A small class-conditioned image diffusion model, trained from scratch.
Model: 4.28M parameters, 48-pixel images, arch unet, norm groupnorm, activation gelu.
Rows from block 2 of a small class-conditioned image diffusion model, named by matrix and row number. Rows with one number belong to one channel. Each number is 500 + 25 x the weight over its row's rms, rounded and kept within 0 to 999. All counts start at 0. Numbers have three digits each.
Before each channel's rows are labels from the 100 images, of 14976 (inputs lightly noised), where the channel reaches its highest value: "strongest on" is what is common among them. Only what is clearly more common there than usual is listed. The data: coloured fractals of 300 iterated function systems on busy backdrops.
# convs0: first 3x3 conv (model.mid.0.convs.0.weight, 192x192x3x3, each kernel summed), inputs 64-127
# convs1: second 3x3 conv (model.mid.0.convs.1.weight, 192x192x3x3, transposed, each kernel summed), outputs 64-127

strongest on: brown; purple
convs0.172:497499492479522470505484474469494488455488456530533463476528500523503509524469482534479493498516486490503478510533538503518484483505492508489456458517498509465492492485534517481528544503516528
convs1.172:564522494528493490489498467508485505491531498484481533492494533473490487490499492492485546496489525503493515470498471492491473466505462514513518482475490470518480459474518550525479510497479489

strongest on: grey; pink
convs0.174:507468468506489406488502474491464496444462457491521483473530485521478487519479512472499485474468475509517493496524464508502515495525488495470518487499527443467520497490480483511475518499510504
convs1.174:493519518529494528461466538523537522528517549516505544526491488478502512493476520542516535535558487501474517489520525504512458441474539483507483513560480526521496487514511508498534484507539485

strongest on: black; sparse
convs0.3:478478491431467490515437501458516471502462501462481500522495472490518467490521480471486431479484512484496491509513507498525505476517499484500480508509507519489552475530506481456515508469460476
convs1.3:487494528506483504478528464509494499477527493531510499475519487504543497528508478503522533527486517478490507421470468470518470456510464541508519492483477503464462521498500509503493509498487520

strongest on: pink; white
convs0.173:489501515491534494500515540480455438515496498497495478498501506531516490508512539514514500497515452470500478497478523473528539498488496478476489505508493497491539481521512517479489526485498502
convs1.173:470537521502485528504488541481524520489501478488492513528482499478485489480476503482490509531509550538511530527525493532477479501485474492546487496499516512486466469499548483472522500488495493

strongest on: teal; blue
convs0.16:534516464449516458497495461508490492477472458503511526500504498512514485500508511522506475516494450560520465490553495550523505493496516474465506460532539496485501523495521505469517537491503533
convs1.16:459476478517482477510483440500456469511513496504489490489508462499500503509454487461488507463471483461444491541474449487462527496501463492472502521466487487532510417506490490499483503504483472

strongest on: black; dense
convs0.70:488467513543478493489511498468493554463493481520521484473518496564510470525489508475518506483473527507529536500514505511485524512532508489507484547468529476515506511521498475483475500499500522
convs1.70:527506519498528503515466514542526517493541552551530518502512517484502538511501530539558507535534462472492475486496488474535482480481513526485494495553487499523506489469513523546506484543539478

strongest on: orange
convs0.130:506476519459487513528474502483531532522486539495515507504525507512534481521516494504543428517489485500527479507541516470505523518539539486503489457533541540492559505514517468487540521482508506
convs1.130:506515522565481496476551443523486500487544482498481519477488480479526494494484512477503560487524539477466546439473508508478455467493464503517500484513491483506450451485532556517475507488505502

strongest on: dense; green
convs0.107:528511501540513540520477534482514545545505496511520417472519517497501541507492505518513484503490501508495547540488480513470507502512508521485451494482476506534516499531529533518521498525507525
convs1.107:519499522494479477495512551480512500456484480478506476473535518524511476521530527497505480512491513556547490434526517540490460506537499478492473500523536483460469544485492479496484524465486512

strongest on: green
convs0.9:498512539467508525548511544503501552522521512512509511514510533505539517523540473503529480492477543467497512497491477490486498501506499485516483488517502506507531484516538495499532536509491507
convs1.9:538515507559485476448545472479483492462507471488479514463483495483499475492481486467480553482503522501490517432480506545489443444483459472497480471493499463488442461457529538488464498481489496

strongest on: grey; orange
convs0.19:501485484484508491491528532480465484502464447516502459506492528495535504500533507485497479508469483527534475500536517530553502501510489498492513526543537502511501521520489508489489519498462513
convs1.19:527539484489489473471471511495518503497496497502507499488505496501511523510471499531489494517513490523491520510545525499520483488476506494500482513522466533465506482506502502516511520520547531

strongest on: pink; white
convs0.63:485477531475484534478525519468495477504488461515509482488524493559523491516509513483508482510500482507539468497531488514526505498527501460498504495523532486521525529504488466491456518498507501
convs1.63:501507480506478489514486492510546528508533538508482535523479503456467522477484488524536522514538457484472480510464487465511504490472526526498513500530477524507497494498534524516528460516552464

strongest on: grey
convs0.55:510458485508484518510499534470479424522487509515495459482493493517490507499503527529527512505516477519519465492523501522534498513522521496472498491504517516490515532493474433531479514524511527
convs1.55:506522500496488518491472511509538535522519514505484551528476509450480505477484495493508511527490508513482533517518486490521491471459503525525516502534476527525503470491541511470524467523528468

strongest on: sparse; teal
convs0.30:515487486467512480491483446479506508467497497527536506484543498529489488522497501475533488495488469508527499475538502492488499487523515496452494479483519507463488547490514475512493503532535525
convs1.30:527493506512510480511523463490448463479499455503502487490514481496505496517487488456475479464457498495509489501487492524475507505517454472487497492465531445510491469482484544507444515514463485

strongest on: yellow; grey
convs0.119:495474524493485524482531518478472486496518484521504475497504505500541489532501497498503497494462506499520490497500507472500480531529514491529479516494506498512522517504455463495507481476437490
convs1.119:493500477512496479495476516499552522501497542503491508507484513502485525484485485537525497495551501481479519499460499475507515497482547512507500504531478544500524521524530522521547491512554492

strongest on: teal; dense
convs0.142:525533472503512470503472476478499490506487511516528443465524451461481509506476498485489430486491534518516563516515514528482527528499540539529515521530518544470508512556522540485511477531522498
convs1.142:527490531496493492484507527492526518443503481503510492476540523515522487533522538498497498539503504538543483401507495552482423481549474484492478486504549472452435526477503502506490528480478520

strongest on: grey
convs0.27:519517517498523518517520537522502545525532541525518509518513541518511534517532515526547523529523480480501488487488469478497490489496477515491519504498488492501491506499519512516532502521530517
convs1.27:522499505542496474506535493465470480460476440481487499499490499505495472492508486445465485476454522533535509513515509546471490523512472465505489481468545442488475474468481509485452523490453499

strongest on: brown; green
convs0.0:504511436509497431489455495491545538471474499487497501476478451486487482469487469497505476526498458508510475509547530490519485480502531528467500505544499509496511512508540491467499482484466495
convs1.0:477501529497508486487501495503496513479529469528516484500535499529565547543479504517476498526484501473493510432476471496491446452505475491505499478439495494462458484491501526502496556514483559

strongest on: brown
convs0.106:499483471474495483442503480469471438510497471486504505488509476487463521491471469460476472483464491519490514527511502509512506511512479513504511501503505509527490497511470517484468447514485450
convs1.106:505501530480512543484462504504514499483494529532522512519513503524538496526508496535523539566529515495517512431505491475483475463527536517521498513488488542466516509516509482495537534486500558

strongest on: purple
convs0.1:523505539484536524509510504504470528500516536537528513508530504501520519524513481501534495499503473480489496461518472472495487483484466492477490495496479511496489489512532493493526498535539513
convs1.1:491492500524506471529544488468480485463473455484492479491507506514492480507495508455484467453462510512522496526474499544461505520518472449490477473476545449481485466482491518496460524515459488

strongest on: blue
convs0.59:505463534494499505515502523479533603499529485517528455485534515511533464539501508509528486508493493501519511527509461494503532526528459494496471526510492504535526506521489471477491522466484525
convs1.59:473507483525484466454469500504549531475516497510493492487503489487474519501469488509488487482509468501490496458476463503469450425484500472485489469511490486501484509463513524494494480521529471

strongest on: brown; red
convs0.17:501483459520479481483505506490467482485493490488498525508504478478456492491507449453463512469438480508501530523504492466510533521522492520511526527482509514548520507516465501496479447496466454
convs1.17:522499530510525529469453486511513515456503496541523512504519494517531543535491496548512534574517514510526537434530513509524424449508506484518508474504504487485474488471531502491525534504513559

strongest on: red
convs0.131:506488506431539486527514503499535538516481468519529502497520516500514508516497486508516472521478520515501488500540508522563502526481480461505501478561511515490510495500487485511504505529514511
convs1.131:488464523505463497498465488461495469493517510481481483451490499510544473488466491490499522519484495503498471497490468491446492481507514530469449516459492510501495489483489478486471492441481496

strongest on: teal
convs0.41:503502444496502422478479490498481491461466456486490498498480503476447491475493495489477482483499512559518517500536509556533495507501526488504535478535536509501495523499496486477467482499501488
convs1.41:475491492473487496519517495519495490504516541513513532545503511501507499498519493493523528497510471474525483520487486498485519551564481556497525563476528531496528503536517489504508470506514481

strongest on: black; purple
convs0.64:487478451472488435517487455476487482487497491484484453443477480479459513476479495514473463494485505524494508503535545499521512504499534553487520525511518524469484505532498515483507485504486474
convs1.64:487480531503535523483484490499526509504516538551550495485545480542566502553485507524522536534536504495487497472497481476520487487503528517500500498511497523501526485513490498524518552515518563

strongest on: white; black
convs0.128:472492480473507458500497449481511534470475511502508490491496463483466522499460457500484471514467513510512551515546550482488503509521514501523491504535533500469470498503497495472500478491496504
convs1.128:502523490478539496527504484537516513494540518541535565555512523493499538517514502514515527493516494516501511522480489477529513519509466526505534518496503510515507505510532541520496510544537536

strongest on: grey; dense
convs0.62:488442509518502529493531533474461400538532515514502473477501530511509517500509514526527556496530492499513477478500511507513497518512513515496489534497518507476481524492477469516474511530514504
convs1.62:530537500496488508503458497502524524523518511503492546524487502451482494481477494482507488524460527533475542525524491487534498474455501518528518487528462525514503454490526506475517476520517479

strongest on: black
convs0.92:453503501492489495462507518481528472508503499494492497488497495499517537513497516495478504496500488482490513487483526495535466472505456478494508449470525460467461487476453521485499504512487477
convs1.92:496485491492477541502511492476487487540504548493485484475477488533522453478463504481535523527495509516501494546492474484471559560511530547496491570454484547527541515541504473490516485466498482

strongest on: white; pink
convs0.127:529467511475497512498515485471519474549525517502498467470507518521530482515496532497522490519497458497503456508478497496540493505522478468481467491509488510487481476491511519517525539511506512
convs1.127:470520464503475457457456477501482479488479489480474537521479456484485498481454465490453525477523525503488535504507508485480502463490521481509522473517497491496493465491537513470478477495539485

strongest on: red; sparse
convs0.140:506496519480535505505491447483476472461461485530550520509562474493506477542500465478506466478483487507509522508531531496514515493496487499494509492535512504509542504500465489473508514535530518
convs1.140:484500477481500470534520447516441472499506485495490501508501492501490514499495496463487495451469490475493492540470469473491544532531473502487531523465506482523511479519504520500459500520472484

strongest on: dense; yellow
convs0.132:514499519502518509531519535495459506521518518513503469499494539558522526507525532522543506527530474468502466479487474492488497496503474490483491504492480456502463495484531516495519529509523516
convs1.132:470525489499472478494491496478479484470480463466477518525481484481482470481495470455465501470488538521522537524523503525471491516511487490527501483492537485466486477489507483464474487479474480

strongest on: black
convs0.74:514500491518529515520501495538490472480537501498478538547477504475510459497528556534477524503525530488473496453510515509456457466502480502527484485480487496485482468489510512515513524498513510
convs1.74:455505477511487501546536494501499501514505498485498482503507502515495519505517505490510501490479501503536466594488492502534571586517522497493528523490541512542541567530502506481493489503463481

strongest on: green; dense; blue
convs0.110:530515497536514530521478528482512548539507495512524405469519517496507533509488503512518483502486508511500550538494476519471511505507504525486449500492474511531514495532535534516521498525509528
convs1.110:515497524494483477492509549475512498455482481480510473465538517526509475525530526500501479514491509553545486431528520544488459502535498478482465496524536481461471537483494478493483523467486513

strongest on: sparse
convs0.114:484466448478485446462483469458485451466494458480495467469495491470459498484457484485477475467496531502513534511501517532519492509528491533532533499522522513499485488514494528467462463496489453
convs1.114:532482539478519545505466496511503494510493525533533488494544506538551508546497504534516502562514488478519482452534501465491512478511535527495495518468466532473530509522502490515522553507500554

strongest on: red
convs0.76:473502500492538478455553523470504546476531443530501496491497491470502494520520449510453494460483533484508543457502513489509466480510477487540494499500501494487478505480531507471482507516495519
convs1.76:459475477511476494533505473503503508520526547469471462471491509515501515488492496499521508463493470450487459557448465461488556528506534525473516528472494526538525519522492520500496475491485474

strongest on: sparse; teal; purple
convs0.66:502482520491512513494496490462551540506488473525534427455537493489496483530476480464489474491474503553521510529531520474473506481527496510485452467490509497518498502504500488520529522508526522
convs1.66:521505465480485473455463473528458474485513504485470528515472491475471484472489492507508510445504503525512513483509512506490524509549498525518559550505499517506524518535474502501446476499520449

strongest on: white
convs0.34:497482458462496445500507539493479495500470467493479478502474548495473504470533508492495466497492502530531502512517505516564497513508496480503507507535522529518497517511478486469482487489473485
convs1.34:494521454476474443463465478494488468486463502481488503498499469503492536502458437519465489477512487505482505494523524477523516471467525474477524473521477512470513509493502503506496510498542505

strongest on: sparse; brown; green
convs0.156:521525489497529507486478492489508481484469504498499483493493487467530487500491495523498513536516478481474457518510503518503485468478527496474451458510484490483506468497541518509531516525482509
convs1.156:523515516503520489518511516515468507506496515532545469484559504548552500548521556533531488487513478503507443500527505551473499526500457517455461540497495490476496505511502487511490521512523485

strongest on: teal
convs0.177:503519467482509457494496466468452426444475465540558470468551473488499508536463486497489484510497523522523528497529515500506486464512501541521486441548514473464492490479537520475525508506537508
convs1.177:489496464467496462524521453516441467498504498500494498507506506507495504507511494478498519455501481461496486536461460476485550533532470519489542529472501482521514507517498520508458492522494481

strongest on: teal; green
convs0.24:506506452487502424477470486504483485464471464484492503502482499466454492476492489492477483483502515556512512503525506556537498515499519496507537481540534510508490526502483493475470487498499487
convs1.24:480490485486504472532540464509441478517494494495502498510509533547507504510526522472499496452490475465504490541474467475470544546544495514484530526470508486520526509521483498496474501521478497

strongest on: grey
convs0.5:519483478499502500505530544471445466518443470511501459502490545506523499504548530511527495529463461512524456503513525496556495489487474479471498513514519494522522536496486489507515524500461533
convs1.5:557548480509491464469473503506499507498495495491487526518486483493487517491477498508474471502502506531503520509560533520530485485469513490507515501520480508497495480495511504493489501521534492

strongest on: white; yellow
convs0.150:471467484523543495465526528467504493472493478500479467467453500532473479475499518479482506476475530493477485436465501495526434473478484469503457526508479504483453497493494459506465486547462505
convs1.150:516526488514520500503483491511529540508505486514486546550472494472473527477485476502493509503509523484480555510504523497521496478469482493534518483496487513505475494507555520467516478541515495

strongest on: yellow; dense; white; colour: orange
convs0.125:524483512531516505493502517493436466513511508524511478500505501535503500520500525507494529503526493455494505453487504489521484480506506477473444483483481480489474493460554522484512519504520506
convs1.125:464484489518471492491485471502489500478492472488484551516485478476494468485492464462480522467472538505485549509489469510451489502518488510532507501494511494523489434499503480464473492493469491

strongest on: red
convs0.95:493504505484520472460509509487503493458498443512509490506500490461498509507506453511461464478497511498520515462522547531514462502506479473521511473518513466465455516477509515469479501508509495
convs1.95:474483487467472496530500482500501484535522555483492486493509509497501516503491496510529507484516472448468469542431449442498550519494523538478514526484468532531543515520492521530511488491516486

strongest on: blue; white
convs0.78:491471514580541514484501500481526558470558518517518493493511494471494499503513499455495540479520491473492543457472458498471449461496503508492491475483485483502469515458508505512496499542520490
convs1.78:491490493510503489542553461498458476526521503494494502492499484505487510498489523483497501444490486480494476556450474481490553555537486512477499540486515486543534482530489522512463501511474467

strongest on: yellow; orange; dense
convs0.118:465478497544515516490479505487519535508541514521480462467472496490486535486496484499510510488481493480497472480466505500516448471489499489475499511467499519461476490496459474514487495531503508
convs1.118:492494492486519513500472486500531515517508500516484524522466491451469524468472452498500510489504503451479522530476506471534546496478524523514532500491488539503534503516533518487514460538529485

strongest on: brown; purple; red
convs0.60:508511465472490453528446478469477477485526486489507453469521466506493503513468505513483442492470467489495484524545569530485523492488510451474500472478520489453506480494516555493499545485504497
convs1.60:509478514533475518491555481502510508506567527489481509474499497516524464493507514503522555527511510490491490438483474482485474460541497547503492512462495506499464492524475533529492502463477510

strongest on: orange; yellow
convs0.51:509491474501509532480511515491515462503510526512491509496485506527489508499527505533521538511532482487526472482518530499540494485520513506468535493505518544502496548513485448515486477531524478
convs1.51:526511501509498520535507490523530528518531507520485545539464524452472511469505526496520518512494514507472524512471478475508493504473460533536527501512477519525482469509523531519526458523520473

strongest on: dense; grey; white
convs0.40:524503523501504517531528538505480516516522519515497482510497553541522533505536527521553510535520478465499486474495478475485481493488467489487484494490476454518489498475527509502520505502517503
convs1.40:485525503525488486475499500476475481472472463478487519516490468499498461490487471463458499476484533526534535506548520540477480506522505479521499496490533478471484478488487474464471506482473496

strongest on: white; dense
convs0.100:486510499503504518512514491493507545520523508518502507491503496493492511502503501501503517535515490472509479506501481507454483476504468476483508474479509497483476491521487493510541538514504515
convs1.100:485504454486498480528456468505504492496506502505480514503468472444454509468466467485485502470474505477481497557459487446535554525483518529512553487506474519514538500499500521509504452531522470

strongest on: black; red
convs0.87:500491504578525522498516526503540567516572540513503465496499506498497466503517542463500527485512518482492536482459451492430469480509506518514484490468493493508476496472524519524479492512487486
convs1.87:491529477476491464451460496505486475497454484480489494509495488498498527500469454519466473476496499513506507505522534489547517450446530453518554449497497492475518532475480528492498513496521514

strongest on: yellow; white
convs0.166:484529504459538512506510513485508490508482500504497470489495487469539492512498489514508487534492501475481483506506503522482483451478487506493460482500483492497493464506541511511511525520469503
convs1.166:474512489485513476470477529475546538502464496495511490486509503520503501512485474522497485494528519511515530491519546518532506480473544452502503470543496525469519552494523474468519517508537523

strongest on: white; dense
convs0.4:511508523516509530516530531501466522526524519523512479499511538537534519515523502523539523517519478466495491493495484475475494492490492496474463503495485480501495487499539513505527519502518518
convs1.4:497509498535498475488512493468463472464470460481487509510489477498494473487483470462463482475457527529537530510549515536486488508525501481513500491482525474488480474488460481475454518492447501

strongest on: red; black
convs0.133:521526478497504481544548545532501547478520515484462511527434531534473514442539523515552484535491514499509502480519503470491486504506474444530517485492518451500467512469508514508498485471488501
convs1.133:499527465475480438457478503485514498463465488469471492497479514486462507472491459521485476494495511532515521465523534517528484476470516464509519469526501498459458537470512497484514487479547492

strongest on: black
convs0.88:507483494528523471467484488495479455453515524485505521484510491443479488498514497475507528499556532471495468473454464496501463460530502500525552468560511476479482491477498514489474500522499487
convs1.88:481499505519463551529539481486506507545503517495485489481507468516516468500476491467520500504487504510494491577457479490476547576504511545492500562497505540515556507537510487490524493481476473

strongest on: pink; dense
convs0.22:459479463502500471490495514475510527463495501506496471480487506521460461486489505483483507495491513517493516510491516496514511498474522524514493522500490526489464523521443441503477453502490476
convs1.22:527499527481545521528515482510536559502516494533506547510490535482495516497504512499525505518460491510488524468479493491522485483480466508506492489521489488522476473472552521486491489556508493

strongest on: white; dense; yellow
convs0.45:504478482507481490494530552458488500512469488507491464494476537514501519489537510459523522523522485501509491496462501490560491472479446475491502499546505507531526507506501493503501498481476510
convs1.45:540529487536490452477507495526482514473506492485480515515483484505491527491494502510490505490520507526508534482577526545513451501502484485509516498514505483484463465469509511506462504528523485

strongest on: purple
convs0.89:513487506532514476485501500505505496475522504522510509507499488506515502507504499487500508495531522508528513455501522548514459505531474476513507481556542461500474505471510504473470489506517498
convs1.89:493501501467476500520515497496508496530522540482492471482515533510511527506503505515534492512517452450479460510432445455520544508476516542467508525485464529509525540511499525530509484485521479

strongest on: white; dense; black
convs0.42:501479479533487450491503503479498535462481481499500483473489502504460490487487488455488486478464544548542574511520515519508521515527537507532532512515533505522498519512477506464477479487501485
convs1.42:510516534467499503521478523535522531462537513529529502517541515523526537535518523522542506547524466473514479420474457494515437487525462498500495488533531478476468509469520518512491522524495519

strongest on: pink; orange; yellow
convs0.123:494437493506474496503529502467530522482473473493489477469486487519476476486493470449502487484471511521525489511526524513521479526530533466506493518521521511514491506489492469516480502479487500
convs1.123:498507491486501483472484509513510477506506532505498538512492486486488527488483473548505520507526461487483513484530537463521500464484537513487490538554448525499537482504510504532500482528564476

strongest on: black
convs0.102:497471491519491491476527498471469449487490452492501495491506487497487490505499477455480509450459527503517515495492522509527501520543497508526509538498519521521500504530470506485458469515456465
convs1.102:511510512472508526500462510515535511514509557527519509514519502517531526519483501543538514561541482481485484477477478457513490475471531532494503499513459539487513510508511508534552514500545526

strongest on: white
convs0.165:499484480498545513476507512481481462526502483510486480464467507493522488492495497502495521499496476510469460466446487481496440463474440492473456504492478498486461466497518481505499508524462527
convs1.165:492523494528521481489477514484524526495482477500507520519498494490485527498481472512474501503515515493491545521523561511527507479467528456499492466511491515487503514501543494451519498534514526

strongest on: brown; red
convs0.13:497489479438467481482467482482503453500464513453466509475484511491490476465491446509505498507513502470518475513489510468508513475508478478490493487560501515492526475506514496483503497475489468
convs1.13:474497534512471536509499498477527550526498513473480498482506522547521460513498523510486494535484520540529511518499502507473505516531535496502478516472508525508519502537511464472536525476477508

strongest on: blue
convs0.84:510481510461487481465506549501480490462533486498506492471505492451497524509493529489494492490480513491471492492493501527520459470484464524497525476486514485486463465463480503516450485509464453
convs1.84:494487514485496535503498505493498486526486542489491505493490493543530468499502510523526534536516526517523501517509506482508552539534556535508505550484495550507548538541502476513520511461502525